config = dict(
    model='multi-label image tagger',
    image_size=32,
    crop_scale_min=0.8,
    norm='layernorm',
    norm_position='pre',
    fused_qkv=False,
    pooling='class_token',
    grad_clip=1.0,
    batch_size=128,
    warmup_steps=400,
)
Rows from block 3, named by matrix and row number. Rows with one number belong to one attention dimension. Each number is 200 + 30 x the weight over its row's rms, rounded and kept within 0 to 999. All counts start at 0. After the name is the row's rms in percent of the matrix's.
# v: attention value (model.blocks.3.attn.v.weight, 128x160), inputs 0-159
# proj: attention output (model.blocks.3.attn.proj.weight, 160x128, transposed), outputs 0-159
v.110,117,203,220,238,193,236,178,206,172,209,233,206,262,202,162,223,180,183,217,170,195,160,170,206,167,204,208,169,206,176,213,195,193,171,210,193,192,137,192,198,206,178,202,198,261,176,215,130,175,208,228,208,238,216,130,233,205,214,169,261,208,222,206,197,199,186,209,127,197,210,153,175,161,199,195,163,225,262,246,219,236,256,197,237,145,195,225,229,223,172,224,201,144,193,173,213,251,206,256,243,161,195,222,189,187,210,171,107,160,194,222,210,175,175,240,219,165,214,189,201,192,233,229,234,202,228,264,186,226,154,199,201,216,212,216,172,199,162,196,199,181,220,255,127,243,184,165,178,231,202,218,178,200,208,156,209,222,201,167,228,232
v.111,098,181,186,284,174,194,206,186,273,240,241,184,207,198,165,230,181,132,162,219,184,205,186,192,166,171,220,192,209,166,135,250,208,231,247,183,239,229,175,223,189,133,207,182,274,202,217,200,207,201,182,158,186,186,183,257,149,225,247,169,177,167,182,215,211,206,185,224,234,221,178,167,170,148,190,201,204,219,204,229,162,181,174,196,154,225,256,183,243,196,196,229,153,223,184,187,203,193,230,198,191,169,209,214,170,190,185,173,200,204,134,235,166,189,230,168,191,179,245,170,204,199,161,212,242,217,249,203,183,146,155,222,204,216,235,190,180,222,221,179,193,189,239,173,227,201,193,178,226,135,197,185,200,213,202,266,261,240,194,216,207
v.112,109,178,215,264,195,176,249,174,255,234,200,162,200,235,175,198,193,200,167,205,208,225,231,177,198,179,230,190,217,177,168,234,237,216,222,182,182,239,169,218,222,224,181,183,221,179,215,228,221,191,160,157,161,174,207,233,167,227,255,125,158,127,222,205,214,204,173,205,220,175,262,176,217,184,191,169,177,163,172,179,160,164,195,216,156,222,260,220,231,273,177,225,214,198,160,161,183,209,238,148,198,188,209,188,179,153,248,220,210,198,116,229,189,242,197,168,232,176,214,176,186,229,165,227,234,223,212,183,154,161,164,216,212,235,233,187,214,229,225,188,159,181,203,217,190,227,263,202,173,142,185,234,207,212,209,217,229,241,197,205,193
v.113,108,185,205,147,203,188,194,198,161,185,193,204,191,183,175,242,141,224,207,156,185,171,202,190,221,198,221,193,233,157,317,194,220,152,200,226,113,147,190,211,223,278,155,219,132,180,240,140,193,192,187,202,239,196,159,186,216,229,153,224,242,199,220,189,172,186,222,141,211,161,273,192,219,268,215,175,194,201,172,213,252,214,229,204,175,217,148,207,178,228,180,208,223,167,173,171,193,233,236,229,215,187,227,188,203,189,226,180,204,221,251,234,190,253,221,185,199,181,198,183,180,213,265,232,221,191,197,193,273,178,210,206,215,199,228,182,214,195,194,205,175,221,181,241,210,222,197,193,178,203,217,210,194,204,174,178,156,215,178,215,189
v.114,101,218,223,180,155,264,171,194,153,201,194,204,220,224,189,211,184,182,207,199,186,162,215,222,172,207,193,173,180,259,232,188,170,187,181,225,195,156,215,187,189,175,232,198,254,207,178,181,189,213,293,216,238,226,178,223,210,203,150,262,204,231,222,190,180,182,191,172,168,240,164,173,156,180,205,183,249,247,258,196,201,245,191,240,188,169,175,193,192,140,237,188,121,194,183,226,261,193,231,251,182,213,194,190,185,215,134,168,170,180,257,206,207,158,209,228,172,221,160,218,202,209,197,218,182,212,204,186,225,172,211,186,227,204,181,211,196,158,211,226,235,193,245,106,252,174,162,233,259,217,209,187,229,199,187,201,190,173,194,217,245
v.115,117,202,180,111,235,168,196,219,174,168,171,219,156,172,238,183,199,251,220,192,201,215,207,202,249,207,187,233,209,205,242,182,206,186,185,214,178,207,212,198,201,254,175,212,103,213,207,206,204,194,173,214,199,188,240,146,232,186,179,205,232,212,185,198,190,206,213,212,195,164,227,242,238,262,216,234,175,163,154,194,227,185,230,158,253,213,137,190,156,206,173,190,267,186,229,194,155,215,143,180,236,203,200,202,224,212,243,246,231,217,231,179,213,238,177,188,223,194,201,203,201,171,235,170,197,162,143,215,216,265,221,199,176,179,181,218,200,223,175,204,198,218,142,289,159,213,207,212,149,238,199,205,183,185,201,159,137,196,212,184,165
v.116,092,202,176,132,182,203,149,209,170,215,226,237,187,159,193,243,119,195,213,169,172,205,192,215,214,179,208,220,235,188,269,203,205,157,235,228,170,163,187,224,194,222,163,183,182,226,244,129,177,205,217,184,259,194,171,206,201,229,163,254,251,222,166,205,174,185,221,161,199,177,181,194,180,262,224,238,214,252,179,234,253,223,236,165,175,234,135,198,171,158,180,214,166,165,197,200,178,235,200,216,217,161,231,198,183,231,211,157,198,218,241,218,160,213,239,153,193,181,242,170,193,189,242,205,243,175,178,205,260,189,187,223,183,196,219,213,170,205,164,201,192,234,222,232,231,194,160,189,181,206,218,168,182,202,129,222,161,233,175,228,180
v.117,116,201,190,150,119,212,191,168,222,259,193,203,158,223,229,230,128,211,217,225,214,238,252,194,207,174,207,208,203,288,196,232,208,204,218,239,191,225,198,216,190,185,208,186,201,262,197,257,204,203,273,171,185,174,250,239,170,217,256,152,183,189,200,201,188,188,192,273,187,191,238,189,189,163,212,232,199,216,193,178,149,163,212,192,201,217,163,169,169,195,182,215,188,193,193,199,176,207,194,143,245,178,199,204,193,177,209,294,206,199,189,215,178,213,198,144,241,179,232,180,198,168,117,202,236,167,105,194,173,195,170,214,172,206,182,215,182,224,211,199,221,186,220,180,222,192,222,240,185,174,159,219,213,219,197,226,178,233,191,207,193
v.118,089,170,189,229,211,175,204,193,223,218,213,199,202,190,155,242,149,197,188,167,179,195,180,188,209,175,237,209,246,137,222,224,242,181,246,184,158,187,164,231,217,232,144,190,174,180,259,151,202,188,144,163,215,169,163,221,180,252,205,187,221,173,185,205,204,202,204,156,235,156,240,178,205,231,199,182,178,207,155,232,242,190,209,191,140,243,213,206,198,239,159,230,212,182,170,165,165,237,238,187,203,161,243,197,178,187,245,164,217,233,167,244,158,258,234,155,201,163,246,160,176,213,226,234,264,208,235,203,242,168,166,225,211,216,252,183,187,235,194,182,152,227,203,231,201,227,212,167,165,158,206,191,182,212,174,222,206,255,166,226,171
v.119,111,184,202,224,204,209,180,204,179,202,224,214,218,182,140,246,153,183,182,156,150,167,176,217,194,185,229,194,239,167,231,211,212,170,232,195,176,166,175,223,200,215,161,185,190,178,250,127,192,193,177,183,246,193,143,233,207,244,151,259,247,208,171,197,198,195,206,126,222,189,188,169,176,236,206,185,217,221,177,251,261,223,205,204,134,223,188,194,181,182,180,221,158,180,179,196,201,244,254,235,179,168,236,197,163,214,204,116,208,230,217,246,172,220,248,180,164,177,228,173,182,208,251,230,246,220,260,207,270,173,182,214,222,213,247,193,171,220,191,205,170,230,214,194,222,206,167,174,203,181,226,153,194,209,168,223,187,225,169,230,190
proj.110,107,206,226,202,194,176,235,241,210,147,190,183,190,187,176,152,277,205,181,232,176,182,122,231,223,217,206,170,228,183,169,214,161,265,182,208,171,208,221,183,175,219,226,197,169,184,151,186,249,199,201,194,212,206,179,201,214,198,126,233,187,135,191,233,179,267,161,171,214,210,173,231,186,236,263,191,217,177,198,226,172,173,228,262,143,189,217,203,179,169,196,201,194,183,209,189,228,209,176,263,189,221,149,201,218,189,214,156,208,192,142,200,194,177,140,233,157,229,210,212,234,197,204,190,201,204,189,195,196,191,201,185,208,223,225,185,204,179,213,150,210,181,217,266,207,227,203,190,222,179,315,181,216,142,195,228,235,237,220,191,218
proj.111,103,210,193,179,186,165,221,168,192,192,194,171,218,221,187,225,250,182,243,163,214,224,130,217,227,237,195,187,170,181,228,197,167,193,216,230,172,184,230,160,217,188,168,210,197,168,183,201,222,266,192,237,244,217,239,212,244,172,218,152,237,171,166,168,174,240,192,198,208,242,259,207,250,174,212,154,206,193,232,236,144,183,180,200,207,182,158,181,225,225,233,220,240,228,208,237,195,131,161,181,158,203,163,199,240,233,181,179,147,181,251,175,188,192,163,218,177,176,184,228,165,175,232,191,163,180,233,175,216,175,237,168,188,212,236,190,254,167,208,221,194,145,223,258,201,232,151,244,243,238,212,212,226,150,234,194,145,173,201,219,173
proj.112,110,188,206,193,201,189,217,98,205,229,175,192,182,234,181,229,169,213,232,143,234,208,181,204,213,209,234,201,175,177,261,162,238,139,192,193,167,153,190,174,220,226,156,199,185,200,194,176,218,235,150,248,208,195,224,174,196,189,252,145,194,211,215,157,188,200,209,180,181,171,292,198,248,190,215,162,193,180,225,202,209,218,152,196,210,191,133,208,222,273,226,200,235,197,196,205,191,162,215,153,203,211,206,206,214,215,191,212,161,187,265,217,209,238,195,210,206,187,177,207,176,165,199,232,168,176,226,178,218,212,263,166,201,221,235,187,248,195,205,231,184,175,176,227,189,238,207,238,239,202,155,246,216,166,225,179,168,111,195,233,165
proj.113,103,192,226,228,236,203,259,129,212,182,215,199,181,225,213,150,180,202,169,211,186,162,158,235,175,210,188,200,237,169,162,170,240,167,185,145,224,165,195,229,171,216,221,183,217,173,179,234,241,163,189,258,199,189,172,192,188,196,205,201,122,217,249,157,205,175,207,178,205,161,182,214,162,234,193,153,198,189,261,170,220,212,201,228,177,215,244,244,233,165,232,185,175,170,204,206,193,224,284,201,188,198,207,154,164,248,219,235,220,210,198,235,221,214,183,270,204,210,159,180,223,218,199,224,152,211,204,177,102,254,240,203,202,210,200,196,210,215,190,165,237,217,203,209,176,196,260,145,208,159,215,223,192,235,209,180,223,160,180,186,216
proj.114,092,226,204,181,160,214,206,249,182,175,219,207,225,162,226,154,280,205,184,253,184,194,177,207,215,191,207,182,229,183,172,216,146,270,176,195,192,219,200,229,191,213,239,173,165,222,182,176,199,192,200,168,199,218,175,188,186,218,168,230,194,152,180,254,217,264,178,176,179,207,155,230,207,202,188,247,220,201,165,228,205,185,223,231,151,187,229,200,174,187,174,213,221,186,244,186,198,228,164,264,236,207,168,239,224,150,218,134,196,194,106,181,200,168,214,187,179,204,254,197,233,200,190,165,244,193,185,222,194,192,164,193,168,206,212,194,180,180,214,143,203,194,212,236,246,190,191,191,202,174,275,174,187,152,183,248,253,275,219,166,235
proj.115,110,193,200,224,251,218,198,180,202,224,212,217,189,212,212,204,127,205,184,204,203,186,258,190,162,191,164,228,205,232,184,190,243,143,214,170,252,200,178,237,185,185,210,194,241,198,233,238,169,167,224,206,171,182,196,210,190,200,226,223,179,284,224,165,211,114,224,223,204,178,167,180,159,199,177,196,188,214,215,141,237,224,203,163,238,233,225,217,218,180,204,191,156,196,175,213,185,226,265,161,199,173,241,153,151,232,198,260,239,217,228,213,208,213,230,195,246,190,173,174,196,221,192,216,192,215,190,195,160,235,195,244,208,188,157,220,175,233,170,223,206,243,194,127,171,159,230,163,165,201,128,204,177,287,188,163,187,177,175,201,203
proj.116,089,219,214,201,243,179,258,188,192,173,231,205,188,225,217,142,224,196,188,227,196,177,133,244,180,217,121,196,225,187,146,205,177,184,205,178,245,198,207,256,155,195,233,168,228,156,188,252,228,197,235,229,197,197,202,208,222,169,204,230,170,223,194,162,177,185,171,187,206,197,176,229,152,203,226,165,223,201,251,194,203,207,219,221,193,243,229,230,241,150,239,235,177,187,208,259,176,198,254,211,178,148,167,120,185,281,200,229,203,204,208,211,186,184,189,234,208,174,158,182,222,222,208,182,165,206,190,168,81,226,225,245,182,228,190,209,217,192,165,177,226,199,235,209,163,173,210,168,216,216,231,192,183,230,199,189,171,203,173,183,216
proj.117,103,215,189,172,185,186,210,155,179,268,224,236,205,200,238,199,187,214,234,205,254,237,228,168,169,184,168,197,174,169,204,208,186,148,197,199,227,196,165,228,224,191,202,175,227,227,214,214,160,235,197,222,173,209,230,183,166,179,304,173,185,237,173,163,204,188,195,212,153,194,263,219,222,142,164,222,212,216,222,198,211,235,171,180,243,198,158,198,242,261,229,243,241,212,217,253,163,178,210,149,254,149,189,215,219,230,180,216,150,183,228,168,193,202,259,176,227,157,200,196,194,199,171,181,198,136,207,185,146,199,234,212,145,206,182,203,219,188,183,189,186,167,218,184,211,174,172,230,234,221,139,224,162,217,175,231,136,181,178,198,215
proj.118,100,195,223,215,232,180,254,124,192,198,186,177,183,249,186,185,182,199,207,162,206,190,148,240,200,235,177,193,198,192,203,173,224,150,202,195,204,160,220,179,189,210,184,206,238,153,172,224,241,217,204,284,229,196,209,206,236,177,207,183,159,222,221,131,174,175,198,189,212,191,222,210,185,219,223,125,204,186,268,172,180,205,188,230,201,207,188,211,237,197,251,194,194,193,178,229,207,175,244,166,151,198,181,148,181,271,194,231,192,195,265,212,215,216,156,258,192,196,128,215,183,198,208,229,125,199,223,157,147,224,265,186,219,220,205,200,238,200,188,216,224,184,217,219,169,221,216,187,224,220,187,231,228,208,223,171,155,120,181,218,188
proj.119,119,214,238,218,222,190,275,157,183,159,198,165,213,242,200,147,236,194,198,190,182,174,117,270,218,240,164,186,217,194,177,184,183,197,205,192,206,170,228,209,180,202,204,190,220,138,171,231,247,200,226,259,236,202,191,223,255,182,164,209,157,188,204,148,180,215,183,172,214,206,170,219,163,233,209,123,225,191,260,183,175,186,209,252,159,213,223,209,218,160,232,194,188,183,201,228,201,192,236,213,142,189,161,134,176,260,215,188,195,201,212,206,209,194,153,271,161,187,153,203,190,203,222,218,147,212,217,157,125,232,234,198,213,229,218,203,233,186,195,195,231,187,243,241,187,218,216,166,214,216,242,204,224,190,217,184,182,178,180,206,204